Weights of a small image classifier: arch mlp, trained on drawn small creatures on textured ground.
Rows from block 4 of a small image classifier, named by matrix and row number. Rows with one number belong to one neuron. Each number is 128 + 32 x the weight over its row's rms, rounded and kept within 0 to 255. All counts start at 0.
After each neuron's rows are labels from the 100 images, of 14848, where the neuron reaches its highest value: "responds to" is what is common among them. Only what is clearly more common there than usual is listed. The data: drawn small creatures on textured ground. In brackets: how many of the 100, against the usual share in percent.
# fc1: MLP up (model.blocks.4.mlp.fc1.weight, 1024x256), inputs 128-191
# fc2: MLP down (model.blocks.4.mlp.fc2.weight, 256x1024, transposed), outputs 128-191

fc1.765 [164 173 118 109 122  63 132 158 132 124 118 137  81 143 219 132 161 127 146 124 142 147 115 117 142 141 190 178 125 116  82  84 139 120 144  65 109 155  85 135  86 187  83 129 159 116 123 130  93 123 121 104 147 153 111 183 198 110 126 189  79 150 104  76]
fc2.765 [ 92 121 149 143 147  98 131  97 157 205 134  86 115  94 169  94 113  93 122 144 111 147 155 140 112 124 131 163 139 116 209 128 127 100 140 189  94  81 173 164 165 161  67 108 158 130 130 146 134 106 106 135 155 186  97 117 116 116  84 116 126 142 173 162]
responds to: brown (47 vs 8.5); butterfly (45 vs 8.3); black (34 vs 8.2)

fc1.529 [146 135 146 147 137 142  97 112 150 162 101 146  96  97 135  84 114 102 150 101 137 146 132  83 126 161 116 106 152 128 178 143 194  70 153  64  42 164 145 102 134 141 127 118 155 165 118 126  98 117  95 121 122 132 144 167 135 139 102 137  81 155 110 206]
fc2.529 [129 144 115 164 101 105 131 114 101 159 106  94 154 161  98  67 103 115 106 180  61 148 112 133 112 135 101 126 101 111  70 129 181 143 207  95 112  65 130 153 114 121 157 183 131 106 112 123 105 136 144 143 126 111 130 100 140 118 124  95 100 124 147  76]
responds to: plain (58 vs 16.5); white (34 vs 8.7); yellow (26 vs 8.6)

fc1.535 [ 96 203 136  88 109 169 119 154 153 196 109 137 161 136 117  93 119 142 118 131  85 179 106 136 123 158 119 205 108 164 126 125 113 191  71 101  87  90 107 162 138 142  94 105 182 142 183  56 122 100 127 146  76 122 117 154 111 150 226 140 106  54 170 155]
fc2.535 [126 108 123  93 134 142 165  88 135 125  92 121 166 146  95 158 134 149  90 142  73  89 120 138 116 138 149  53 185 160 153 135 154 142 133 116 113 135 171 125 118 110 152  73  97 109  75 168 122 131 120 120 164 128 190 145 163 160 112 120  79 142 126  71]
responds to: spider (70 vs 8.1); striped (48 vs 16.6)

fc1.254 [129  82 149  80 168 113 128 176 153 123 142 109 189  72 163  87 132 118 140 158 153 113  79 161 176 156 143  98  99 120 148 140 100 140 133  87 141 103 137 129 176  92 160 100 111 175 166 122 133 152  94  65  79  68  77 151 131 159 127 124  52 137 160 163]
fc2.254 [101 148 142 128  67 160 145 130  44 130 120 147 134  78 135 148 177 125 169 174  67 101 176 119 173 131  99 160 120 115  54 116 147 171 154 107 103 143 166 170  87 133 106 143 183 142 146 127 114 112  94 143 155 171 191 125 154 166 140 125 155 151  92 104]
responds to: plain (57 vs 16.5); white (47 vs 8.7); pink (33 vs 8.5)

fc1.654 [127 154 168 203  94 141 133  83 128 137 124 110  95 135 110  31 110 140 148 154 101 113 145 140 123 122 101 106 120  92  42 100 113 133  99 102 111 146 118 195 114 110  97 144 107 176 151 126 118 105 151 101 125 119 131 136 156 128 166 107  93 134 133 157]
fc2.654 [164 135  81 109 117 141 104 143 183 147 132 121 114  88 114  97  42 144 194 127 144 160 101 189 110 106 122  98 149 135 112 159 156  76  72 148 101 142 131  93 126 129 134  54 109 158 138 174 130 164 144 204 112 133  96 170 148 127 103 129 135 117 187 138]
responds to: brown (33 vs 8.5); fish (28 vs 8.3)

fc1.450 [167  89 123 147  98 129 135 130 154  93 147 142 114 172 112 141  58 103 123 131 104 172 147 103 182 170 145 105  39 156 109 144 142  97  85 116 104 123  73  86 121 104 157 111 145 143 136 144 151  99 172 135 131  62 110 129 141 128 155  54 101 158 143 119]
fc2.450 [156 146  97 168 158 119 139 110 134 115 145 135 123 134 127 143  84  75 163 150  90 173  94  99 102  73 186 164 144  89 137 125 134 102 105 140 146 129 217 107 123 165  61  92  93  89 120  99  99  93 130 165 149  91  87 157 100 137 147 132 126 155 125  98]
responds to: black (50 vs 8.2); snake (33 vs 8.5)

fc1.301 [ 93 172 118 156 168  85 141 102 119  96 133  86 167 139 160 166 102 145  88  80 114  97 146 197 112 148 119  97 195 139 117  89 138 133 163 140 142 123 124 104 106 132 138  93 145 152 109 123 123  94  97 146 170 183 110  41  93  90 148 149 165 157 157 124]
fc2.301 [111 115  96 165  52  90  82 188 164 130 126 152 133  40 181 169  99 126 159 124 120 138  66 130 118 101  88 110 130  95 129 149 144 160 116 215 162 109 144 206 134 103  95 160  80 191 137 125 134 103 155  96 151 172 152  79 129 157 134 171  93  85 132 170]
responds to: turtle (33 vs 8.3); yellow (33 vs 8.6)

fc1.264 [105 110 150 133  91 149 107 110 127 196 107 124 170  90 153 135 141 115 132 138 147  48 106 207 175  96 118 140  80 155 115  98 151 118 105 191 105 134 116 132  92 183  23 124 127 116  90  78 129 131 179 114 104 139 103 183 129 103 125 108 178 112 120  99]
fc2.264 [120 130 155 108 119  93 177 127 161 110 174 170 145 138 102 172 126 172 191 161 137 145 186 106  99 127 137 167 138 152  86 146 120 116 151 118 107  72 137 111  89 122 166  97 158 113 144 151  97 146  90 129 165 118 140 130 123 145 101 172 113 171 122 177]
responds to: spider (98 vs 8.1); red (26 vs 8.1)

fc1.23 [101 167 106  61 117 161  91 137 102  91 119 104 111  80 149 144 144  95 176 162 177 179 137 149 106 168 154 139  87 155 153 201  98 116 147 113 180  71 151  64 115  97 184  86 139 134 171 137 100 150  92 134  86 155 150  85 106 118  93  97  78 143 173 107]
fc2.23 [164 119 122 159 137 159 124 134 148 114 184 127 102 156 122 104 167 117 125 165 184 113 120 131  81 125  95 133 154 147 147 125 171 163 129  92 167 169 105 144 156 171 139  78  96 138  86 113  94  99 106 180 110 125 131 134 118  77 117 115 156 104  93 148]
responds to: snake (100 vs 8.5)

fc1.635 [138 146  94  74 144 153 121 145 124 142 170  90  77 160 194  84 123  75 149 167  99  87 148 147 139 137 139 139  65 139 112 140 147 103  75 153  51 199 158 140 155  94 135 138 135 100 101 139 142 184 101  91 169 174 140 162 131 150 120 157  82 188 108 123]
fc2.635 [ 83 120 122 172  74 132 125 154 136 192 160 191 162 151 140 140 146 117  90 161 143 104 147  84 127 116 149  71 161  92 110  91 151 152  99 110  96 151 145 136 143  90 129 185 130 137 114 114 157 134 166 103  65 135 115 109 108  84 137  98 141 131  97 188]
responds to: crab (43 vs 8.4); beetle (28 vs 7.9)

fc1.130 [126 103 182 120  84 184 150 127 232  68 146 144  73  91  48 152 186 101 200 152 166 171 175 135  97  91  91 123  90 162 114 124 198 108  88 120  91  38 157 112  66  68 160  98 187 121 136 114  99  75 114 111  95  88 130  86 150 106 103 168 148 142 141 109]
fc2.130 [139 136 111  69 210 124 167 111  41 157 144 114 161 165 120 157 127 197  76  76 130  84 124 194 160 119 153 135 111 180 157 161  93  55 184  59 143 148  67 159 132 107 106 134 107  67 139 165 157 133 127 108 173 114  81 140  75 183  85 104 125 155 105  97]
responds to: snake (36 vs 8.5); jellyfish (25 vs 8.4)

fc1.274 [128 129 141 143 197 107 130 157 135  54 120 124  73 102 182  90 109 122 133  75 153 108 101 111 154 143 175 149 128 123 141 160 133 131 146  71 104  96  94 118 139 174 137 104 146 134 139 112  79 125 114 145 115 123 104 110 120 150 122 156 136 124 133 171]
fc2.274 [108 146 128 179 137 156 133 128 119 126 129 108 142 101 134 106 100 146  97 148 189 110 119 137 217  72 107  77 151  85 114  81 175 115 161 106 128 195 162 188 113 160 154 136 108  83 111 155  59 155  59  52 159 138 124 146 118  88 127 105  98 122 175 116]
responds to: plain (70 vs 16.5); starfish (41 vs 8.9)

fc1.476 [116 106 112 107 164 111  86 119 109 153 161 103 100 136  80 132 137 159 111 140 151 168 168 109 132 129 134 168 193 190 160 133 157 157 184 110 131  53  45 119 145 157 180 133 101  61 108 116 147 147 127 119  77 162 106 143  86 137 191 127 123 136 133 132]
fc2.476 [123 175  96  97 142 126 184  76 126  79 145 175  92 111  78 181 101 158 105 101 101 131 133 125  81 129 101 154 150 126 147 125 111 112  83 117 109 103 158  91 186 104  86 104 147  36  60  82  98 111 105  73 126 130 173 142 143 113 156 118 156 123 164 107]
responds to: butterfly (79 vs 8.3); white (40 vs 8.7); grey (33 vs 8.7)

fc1.37 [185 126 153  85 118 134  86  94 169 155 154 102 147 145 156 156 180  80 139 126  84 157 185 163 111 130 135 158 126  89 136 129  85  65 157 142 179  82 110 172  80 150 117 162 128 158 141  94 147 149 147 116 162 166 113 172 155 154 111 178 118 105 116 108]
fc2.37 [ 99 170  48 136 137 140 122 198 148 129 124 222 138 122 200 200  94 111 142 140 180 150 102 162 128  89 141 127 133  83  87 148 130 119 177 104 146 152 145 106 161 121  39 143  61  68  85 188 143 101 171 169 107  96 167 130 145 142 178 122  95 100 123 112]
responds to: turtle (47 vs 8.3); jellyfish (30 vs 8.4)

fc1.160 [ 90  80 140  89 124 188 125 168 146 187 133 110  80  83 126 156 134 135 146 121 154 157 162 140 168 104 136 253  37 102 117 172 137 119  94  95  61 122 146 116 166  92 187 142  96 138 124 143 127 152 169 125 102 188 107 168 118  81 133 138 103 164 176 132]
fc2.160 [116 113 114 107 111  90 150  40 109  71 127 153 128 126  52 133 135 129  99 165  83 189 152 120 108 168 196 148 105 115 182  99  85 114 111  99 164 166 105 135 122  99  76 139 119 184 115  78 121 128 134 100 150  80  90 134  82 110 106 130 200 138 140 131]
responds to: starfish (52 vs 8.9); dragonfly (41 vs 8.1); teal (36 vs 7.9)

fc1.549 [124  87 113 119 125 122 168 131 119 183 111 145 120 128 190 172 121  87 101  85 157 175 109  78 157  89 130 101 109 145 145 103 148 148 160 103 158 146 141 149  88  89  95 134  82 161  99  99 136 129 227 157 128 133  90  74 124 120 203 128 107  76 157 151]
fc2.549 [125 118 137 146 116 129 109  86 105 103 202 151 180 159  51 138 157 142 119 149 108  61 148 179 115 155 150 111 134 134 145  96 187 143 147  92 120 119 129 151 187 155 132 149 143 109 111 147 124 118  91 168 109 128 174 128  90 145  88 149 202 166  70 170]
responds to: starfish (78 vs 8.9); plain (57 vs 16.5); yellow (29 vs 8.6)

fc1.374 [120 140  94 143 110 102 103 103 108 134  86 140  86 150 106 129  69 143 163 143 100 149 157 102  91 144 155 115 160 121 150 130 150 140 116 110 131 188 178  84 165 130  92  84 113 127 100 181 155 118 160 113  85 115 116  91 112 166 136 110 108 103 145 134]
fc2.374 [ 72 111 148 142 110 177 166 163 127 142 180  87 158  66  96 107 152 149 146  77 103  89 110 164 191 146 129 120 181 153 103 159  95  97 124 172 127  77  94 119  54 148 143 127 110 132 177 125  62 168 100 146 150 136 168 157  87 160 138 124 140 105 131 157]
responds to: spider (67 vs 8.1); brown (29 vs 8.5); beetle (28 vs 7.9)

fc1.308 [ 91 129  89 221 156 124  73 136  92 182 128  54 133 135 149 199  78 136 129 140 138 154 165 141 142  46 132  94 109 100 155  97 139 123 199 140 122 196 148 110 150 112 155 124 112 119 149 129 120 134 153 114 176 136 210 115 141  75 128  92 106  83 155 169]
fc2.308 [138 138 157 120 148 135 179  32 106 137  95  90  91 167  90 135 125 143 159 102 164  85 125 130 145  89 169 139 136  56 116 124 149 156 102  93 129 177 172 144 175  92 105 103  91 135  92 133 132 141 131 138 154 139 162 156 139  94 217  90 157 132  78 165]
responds to: crab (60 vs 8.4); large (58 vs 25.5)

fc1.124 [132 141 137 104 145 169 180 155  93 149  88  98 158 117 186 203  98  55 159 136 139 173 122  77 120 148 124 112 101 146 112 121 164 132 114 104 172 152 127 139 107 111 146 144 114 123 127 148  97 131 178 156 144 179 143  82 155 118 159 100  96 127 179 108]
fc2.124 [169 127  45 119  78 135 111  31 127 128 134 150 129 124 109 142 134 182 162  99  65 114 124 174 126 128 197  73 105 162 144  64 150 117 141 107 160 149  90 167 140 134 123  63  84 134 130 163  95  56 180 143 104 113 122 158  90 116 151 185 181 135  87 140]
responds to: turtle (49 vs 8.3); starfish (40 vs 8.9)

fc1.670 [112 106 103 102 173 163 164 117 158 116 142 151 138 106 144 117 150 117 201 162 120 118 127 134 154 149 174 134 122 162 124 106 132  85 159 102 145 202 154 107 112 138 131 146 203 164 142  90 130 121  88 192  94  58 121 177 124  88 176 180  99 111  75 112]
fc2.670 [140 110 142 163  80 139 195 139 191 151 114 168 109 157 142 205 109 153  46 142 133 140 124 124 131 115  86 142 126 115 143  95 179 130 122 103  72 108  89 137 165  76 145 159 103 132 125 163 135 143 137  68  87 144 138 154 140  86 138 126 136 124 104  84]
responds to: black (40 vs 8.2); turtle (31 vs 8.3); brown (27 vs 8.5)

fc1.171 [132 118  85 156 103 106 138 114 119 147 174 158 117 146 127 117 132 111 141 142 145 161  98 117 146 149 107 125  83 114 135 132 120 121 124 153 126 153 100  82 136 165 130  94 162 133 121 134 170 169  73 130 189 123 109 121 152 148 120 164  84 119 125 145]
fc2.171 [132 135 106 119 120 108 135 129 103 163 111  97 121 136  86  96 136 162 152 165 123 174 107 188  68  73  72 140 102 114 145 148  81 186 121 176 138 116 160  58 177  83 138 133 151 175 138  84 113  43 141 152  98 144 130 120 101  67 173 111 157 123 156 147]
responds to: spider (62 vs 8.1); snail (26 vs 8.2)

fc1.136 [149  86 154 116  95 157 137  91 139 109 168 158 159 114 149 146 173 115 113 163 165 151 146 137  79 108 114 108 118 150  78 165  80  89 121 126 115  65 147 132  80 122 146  82 105  77 120 122 111 173 171 115 103 125 124  92 172 130 135 119 132  86 129 151]
fc2.136 [130  77  89 143 155 118 168  81 153 103  62 113  90 135  91 107 168 153 105 106  61  72 154 154 139  75 179 190 131 107  81  82 163 176 110 109 118 169 179 110 125 171 116 139 127 157 103 108 178  83 137  66 129 118 119 151  78 143 153 125 128 108 161 131]
responds to: starfish (99 vs 8.9); plain (45 vs 16.5); white (34 vs 8.7)

fc1.700 [153 123  78  68 158 133 168 149 124 131 117 171  60 118 148 122 167 141 138  90 127  99 156  60 123 171 138  68 169 156 108 123 129 180 164  85 138  57  90 110 100  78 130 100 132 156  92  93 135 144 177  73 120 134  61 132 168 147 145 110 144 101 152 112]
fc2.700 [142 147 198  93  75 100  85 127 119 140 100 161 149  99 138 132 136 123 106 106 194 162 126 102 184 153 109 116 149 105 105 168 128 160 104 125 108 144 176 132 126 150 129 163 115 116 124 109 120 129 176 101 131 184 120 101 106 150  89 167 135 190 135  96]
responds to: white (40 vs 8.7)

fc1.484 [163 110 124 127 113 127  99  95 125 132  86  93 135 123 100 168 158 144 129 115 153  87 133 122  79 170 138 136 119 144 100 171 115 170  79  82 121  93 127 179 106 119 119 142 167 161 156 126 171 166 135 156 125 111 178 148  75 139 187 163 130 129  65 131]
fc2.484 [119 112 110 159  62 103 100 157 198  77 121 143 122 153 130 142 130 156 112 162 108 190  79  69  93  87  67  84  75 122 186 142  69 113 130 115 153 145 130 165 143 117 102  71  85 123 121 123  99 136 133 100 189 150 122 128 119 198 167 152  99 110 203 174]
responds to: brown (46 vs 8.5)

fc1.545 [106 141 106 172 156 105 112 129  62 135 163  72 183 139  95 161 100  96 120 164 127  83 178  84 155 121 125 117  93 153  81 106 169 189 123 210 117 129 128 153 170 123 100  98 163 137 161  95 175 146 149 100 150 134  68  72  90 165 110 137 109 117  62 141]
fc2.545 [ 89  47 170 127 153 119 210 131 149 181 125 165 113 174 162 105  89 114  78 110 188 163 111 139  72 119 133 116 149 110 133 180 124 110  85 108 125 140 135  83 142 132 169 158 128 164 146 131 118 141  60 122  39 128 122 193  93 106 120 205 158 129 134 142]
responds to: butterfly (25 vs 8.3)

fc1.69 [134 174 123 125 146 140  84 135 131 128 115  91 121 136 108 144 168 158 141 142  94 129 133 140 125  90 137 127  79 182 192 172 115 119 119  83 121  92  96  99 133 175 102 119 149 100 170  76 159 125 101  90  92 151 154  69  93 100 128 143  86 170  64 123]
fc2.69 [117  99 120 140 145 106 152 109 210 123 120 141 100 153 126 120 206 130 107 135 191 141 111  95 141 155 188  92 108 137 135 143 186 133 136 156 136 176 145 155 214 126  75  96 117 131 156 109 122  88 115 128 165 135 125 113 100 116  95  99 153 122 145 162]
responds to: snake (100 vs 8.5); yellow (40 vs 8.6); orange (25 vs 8.1)

fc1.300 [103  94 151 160 166  99 108 145 134 156 136 144 200 138 162 194 128 120  93 130 143 170 103 133 107 170  88 169  96 110 127 115  82 134 118 127  96  66 172  84 151 164 132 154 174 159 146 162 113 150 164 133 160 141 182 150 117  65 111 153 108  76  89 119]
fc2.300 [143 122 107 146  99 113 153 133  76  77  88 152  89 130 150 100 111  31 159 103 169  71 128 113 159  81 143  73 110 161 172 169 158 135 136 151 145 139  87 104 197 111 126 102 139 116 143 124 162 111 131 129 129 172 115 142 120 216  97 165 100 106 133 126]
responds to: teal (54 vs 7.9); large (51 vs 25.5); butterfly (28 vs 8.3)

fc1.21 [150  95 135 167 198 132 159 147 112 130 110 128 156 138 152 138 113 218  93 111  90  80  95 145 117 112 138 107 113 200  43 107 178  80 171  72 173 139 145 127 102 172 154 139  31 112 191 168 108 136 146  74 146 169 132 106 112 171 149 101  89  70 157 124]
fc2.21 [112 165 134  96 164 102  78 105 150 173 162 120 153  89 183  99  80 100 150  99 143 148  88 135 191 126 143  93 129 169 131 120  73 103 146 115 101 134 110 181  75 152 157 114 140 121 156 160 130  77 175 124 100 114 139 107 105 147 106  91 107 110 107 109]
responds to: black (88 vs 8.2); plain (68 vs 16.5)

fc1.341 [144 147 209 116 207 145 134 162 149 130 147 103 179 155 164 200 107 135 138 153 160  96 104 135 140 122 154  80 138 107 147  88 141 155 129 159 174 111 125 126 129  94  99 154 122 184  97  90 175 113  66  80 238 107 108  78 107 185 120 179 114 139 117 164]
fc2.341 [117 171 156 126 118 169 116 109  41 161  86 170 170 141 121 116  78 158 138 105 145 142 134 141 139  93 142 157 111  75 160 163 118  83 123 168  91 176  38 107 114 103 119 113 127  98 121 107 122 144 144 103 135 124  76 195 105 112 124  93 158 190 117 175]
responds to: butterfly (36 vs 8.3); white (34 vs 8.7)

fc1.472 [158  83 173 113  98 165 149 155 144 130 142 142 157 105 107 119  62 178 144 162 110 116 144 179 125 129  91  95 139 145 163 125 139 150  77 112 111 125 169  94 149 100 155 105  85 106 166 162 142 111 156 126 128  86 114 137 192  92 122 122  99 135  92 110]
fc2.472 [ 98 129  69 109 126 146 114 121 101  86  98 122 135 222 144  93 141  89  82  93 127  91 123 136 146 112 175 199 174 159  59  74 161  77  95 107 142 160 137 143 161 157  81 200 149 124 153 107  80 119 133 123 187 153 133 104  91 167 126  89 144 163 169  92]
responds to: brown (80 vs 8.5)

fc1.463 [194 157 135 128  88 122 125 127  79 199  99  90  83 155 112  81 158 143 126 141 161 100 134 132 160 128 132 140 165 125  96 124 106 120 114 118 138 117 131 115  90 105 127 179 146 162 114 123 123 101 154 114 146 176 125 184 147 115  79 123 100 124  77  85]
fc2.463 [121 113 127  68 181  90 126 136 165 124  94 135 155 105 172 159 154  93 170 143 117 101  88 144 130 144 139 138 130 105 154  74 109  81 167 148 138 158 157 126 152 122  46 130 124 120 139 121 153 150  67 202 130 169 120 135 132 141  87 106 140 104 154 138]
responds to: teal (33 vs 7.9); turtle (31 vs 8.3)

fc1.133 [155 140 104 158 173 199 146 176 122 115 140 156 142 163 165 132 177 103  99  74  88  83 121 147 141 156 117 137 135 159 143 143  70 115 120  98  88 164  84 165 124 116 154 123 121 131 117 148 172  91 154 127  97 118 109 123 116 177 173 117  97 125  96 153]
fc2.133 [123 126 148 145 142 112 115  41 101 109 116 134 106 113 125 148  87  82 152 133 147  93 130 159 132 124  94 134  99 193 173 114  96 169 149 124  99 109 122 128 129 194 140 170 109 146 139 130 112 143 146 142  67 201 118 123  94 140  98 120 119 132 104 121]
responds to: crab (30 vs 8.4); snail (26 vs 8.2)

fc1.424 [147 160 143  95 151 131 129 144 142 142 199 107 120 122 196 115 135 109 114 175 141  88 159 148 151 109 100 125  93 170 162 131 120  95 104 126 111  66 137 142 104 157 153 118  93  69  78  93 181 124 156 174 161 101 169 128 160 151 101 166  79 139 151 154]
fc2.424 [143  77 120  90  54 155 123  91 156  92  89 140  77  97 132 160 141 153 121 120 108 161 153 144  91  91 197 178 124 123 129 131 116 143 104 104  71 175 135 118 125 137 128 144 108 176  93 144 192 127 171  83  99 172 125  74 100 148 137 106 190 120 174 172]
responds to: starfish (74 vs 8.9); small (52 vs 25.8)

fc1.675 [180 134 129 150 121 124 154  90 145  83 158 146 166  91 113  89 103 146 136 219 153 158 142 122 102 105 123 151 140 151  76 189  99 154 127 183  87  86 103  83 144 116  99 127  95 104 126 150 116 138 149  73  36 153 162 201 115 104  93 150 123 127 133 120]
fc2.675 [ 94 144 139 170 184 158 161  90 126 107 108 102  93 162 161 179 140 118 182 134  71 138 200 191 171 102 126 108 121  94 159 128 144 157 164  41  95 135 119 110 112 144 148  87 152 184 125 138 123 110 120  60 164  92 150 146 144 158  71 152 101 154 143 110]
responds to: starfish (79 vs 8.9); white (48 vs 8.7); plain (43 vs 16.5)

fc1.434 [118 127  74 125 152 110 161 121 142 108 179 105 113 148 158 134 155 152 137 172 110 182 105 165  65 124 101 127 114 137 133  98 109 120 174 118 101 126 118 173 218  89 125 115 146 150 111 132 159 104 128 150 120 160 146 125 119  85 114 109  89 152 125 157]
fc2.434 [114 119 132 150 105 130 159 185 123  83 141 135 183 100 103 112 132 159 139  90 127  96 131 121 172 144 111 136 131 110 128 105 119  89  87  80 111 156  53 142  82 131 102 143 152 121 113 125 114 124 166 118 105 118 116 169 113 113 119 147 153 113  95 106]
responds to: turtle (86 vs 8.3); black (34 vs 8.2); blue (26 vs 8.4)

fc1.416 [126 157 110 145 159 126  42 141 105 157 146 197 161 104  93 103 129 107 145 132 157 127 148 181 175 162 122 141  96 168  67 159  90 119  94  62 120 150 140 174 147 100 157 132 149  97 158 136  96 176  97 135 119 158 113 141 151 146 106  94 106 121 141 143]
fc2.416 [ 99  95 112 143  98  93 166  87  93 128  87  52 163 121 127  97  99 172  88 171 100  59 114 123 138 157 129 141 114  89 116 115 173 103 143 173  89 139 100 133 131 148 130 123 153 107 110 149 105  48 121 116 149 133 149 108 159  85 130 156 130 142  87 181]
responds to: spider (61 vs 8.1); white (34 vs 8.7); yellow (33 vs 8.6)

fc1.741 [135 144 134 143 139 162 164 178 123 142  97 169  94  78 168 114 153 137 131 198 146 154 182 177  76 107 141  85 161 103 115 165  62 144 124 165  81  84 145  94  89 121 123 114 148 106 198  89 138  46  97 128 135 111 138 181 129  86 127 214 107 132 116 169]
fc2.741 [127 153 115 121 137 148 162 126 100 104 133  83 130  91 109  82 122 132 132  96 178 166 114 184  90 127  74 162  92 176  99 156 140 113 116 123 172 182 111 120 146  89 129 111 148 157 179  68 102 151 117 157 105 110 110 138 133  88 105  58 133  78 128 169]
responds to: snake (58 vs 8.5)

fc1.509 [137 139 139 125  97 142  95 146 142 134 140 103 122 133 127 109 138 178 175 154 114  70 216 139 123 107 130  76  50 137 121  88 142 134 109  54 138 116 116 117 143 148 133 119 143  93 113 187 139 176 168 158 112  86 134  92 124 127 109 121 111 176 138  99]
fc2.509 [ 98 141 153 180 152 146 165 138 103 144 162 150 141  94  78 100 126 159 128 118 124 149 156 161 136  90 172 151 114 135 162  59 120 131 124  81 147 103 112 110 142 150 121 169 146 124 220 133  98  79 132 184 178 136  85 108  98  77  82 136 119  76  86 164]
responds to: snake (75 vs 8.5); small (60 vs 25.8)

fc1.491 [151 111 120 162 115 117 165 108 154 126 208 167 148  91 138 130 124 182  88  99 139 131 123  41  93 150 171 143 164 108 104 169 122 103 139 102 131 147 138 125 101 129 107 152 135 160 150  62 114  99  74 139 160  79  87 137 125  99 184  80  84 136  97 103]
fc2.491 [ 98 161 131 120 149 165 183 105 141 121 122 171  80 167 152 119  80 174  83  88 102 165 162 162  85  98 149 127 143 143 124  98 139 111  68 121 126 115 168 103 138 120 117 104 126 147 129 101 161 139 110 179 143 150 205  89 119 197 114 113 177 124 121 138]
responds to: white (42 vs 8.7); fish (27 vs 8.3)

fc1.451 [107 110 149 136 140 133 147  67 175 170 158 132  99 108 117 142 129 197 120 134 112 151 138 118 125 142 126  97  93  62 130 117 136 136 119 103 129 125 111 125 141  77 144 108 120 122 255 125 159  94  64 121 131 149  87 133 108 123 121  97 181 117  95  77]
fc2.451 [143 114 183 149 119 134  98 148 105 126  55  86 116 141  86  89 150 149 124 145 129 145 141 175 155 175 126  87 170 175 100 126 142 108 146 159 109 103 132  95 118 152  91  64 143 120 125 100 156 111 121 124 183  54 150 136 137 145  60  85 112 119  89 169]
responds to: snake (49 vs 8.5); black (27 vs 8.2); dragonfly (26 vs 8.1)

fc1.226 [109 109 177 138 170 178 166 151 126 176 137 141  88 158 153 206  88  80 125 121 116 154 156 160 165 113 116 192  83 114 139  93 162 126 165 163  77 147 112 119 156 130 122 135 178 138 139 110 169 100 134 138 138 123 162 165 120 111 128 186 110 166 127 102]
fc2.226 [117 139 126 103 102 129  89 114 161 125 129 147 131 110 140  80 167 132  99 141  98 117 111 187 142 213 160 128 118 154 159 129 107 150 103 166 117 113 207  77 138 126 139  97 117 110  99  92  36 178 147 153 123 125 134 135 108 138 132  87 161 102 150 172]
responds to: teal (44 vs 7.9); blue (36 vs 8.4); dragonfly (32 vs 8.1)

fc1.294 [ 73  99 129 169 151 168 120 135  76 115 193 112 156  93 113 114  89 143 128 158 170 115 129 126 118 127 199 129  94 163 107 139 108  92 145 108 116 131  85 146 123  87 123 136 129 156 166 161  99 201 104 119 127  76 137 127 179 129  95 143 121 132 103  73]
fc2.294 [162 125 132  88 187 163  96  98 132 160  63 111  91 118 155 149 109 127 106 107 152  84 154 143 135 131 107 164 126 180 126  78 129 162 156  94 106 117 144 123 196 107 150 125 122 164 148 193 132 103 144 166 144 173 101 119 120 175 116 109 106 115 163 148]
responds to: black (99 vs 8.2)

fc1.673 [153 140 110 154  68 121 106 159 148 141 179  89  83 164 171 106  89  98 149 221 133 103 113  89 134 134  93 116 107 114 133 140  72 158 152 162 134 129  99  74 168 109 174 178 137 104 123 113  83 114 109 178 200 149 135 119  87 185 148 149  46 170 164 120]
fc2.673 [147 108 182 100 100 166 207  98 122 125  73 139  75 140  74 103 131 119 104 140 156  78 178 175  91 136 154 168 118 231  99 120 153 125 135 130 112 124 139 102 170 102 161  94  70 130 146 109 123 160  88  86 123 144 135 143 122 149  79 132 139  76 105 130]
responds to: spider (100 vs 8.1); pink (25 vs 8.5)

fc1.367 [145 149 129 161 175 157  98  82 136 165 149 131 144 201 110  89 100  91 109 131 128  85 112 144 144  95 146 126  91 106 172 138 171  69 168 125  84 165 119 145 182 126 165 175 100 159 142 167 187 120 111 115 155 156 152 122  95 176 149  97 151  87 108 180]
fc2.367 [128 130 134 160 109 156 140  76 158 156 146 142 103 106  73 166 149 123 120 110 159  64 105 118  97 147  92 101 135 158  90  91 130  79  79 149  96  61 162 106  81 113 123  98  91 115 135  95 111  80 114 129 187 151 138  89 160  84 109 114 131 121  74 112]
responds to: plain (84 vs 16.5); snail (32 vs 8.2); blue (31 vs 8.4)

fc1.762 [117 138 205 132 125 155 120 107 137  86 134 160  79  84 127 135 155  91 144 135 109  95 187 136  90 120  74 109 138  94  60  82 106 149 150 144 149 174 116 190 139 126 138 170 112 150 136 108  72 137 195 149 146 104 137  85  85 142 136 176 112 126 149 162]
fc2.762 [116 149 118  76 145  89 149  99 131 174 133  77 171 153 182  85 120 132 142  91 126 121  80 136 134 127 182 147 134 143 136 152  54  62 116 132 102 161 179 103 161 104 154 147 138 128 161 170 195 146 124 107 163 115  91 108 174 122 168 109 112 128 117 110]
responds to: white (32 vs 8.7); yellow (29 vs 8.6); caterpillar (25 vs 8.5)

fc1.540 [124 151 121 142  75 138 180 125 132 160  74 100 150 183 128 148 146 114 154  98 130  67 102 139 163 158 119  54 134  97 111 119 169 125 155 104  97 133  97 135 113 123 142 105  91  74 154 115 152 164 146 114 138 113 115 122 107 161 146 129 145  76  96 135]
fc2.540 [187 167 135 121 122 145 133  92 133 129 149 123 171  96 121 217 138 150 124 123 144  99  88 142 123 102 121 119 155 157 119 169 152 157 128 156 154 170 147 102 116 128 102 110 192 128  75 155 128 113 151 113  99  70  93 135  96 161 119 197 156 126 181 141]
responds to: spider (82 vs 8.1); red (25 vs 8.1)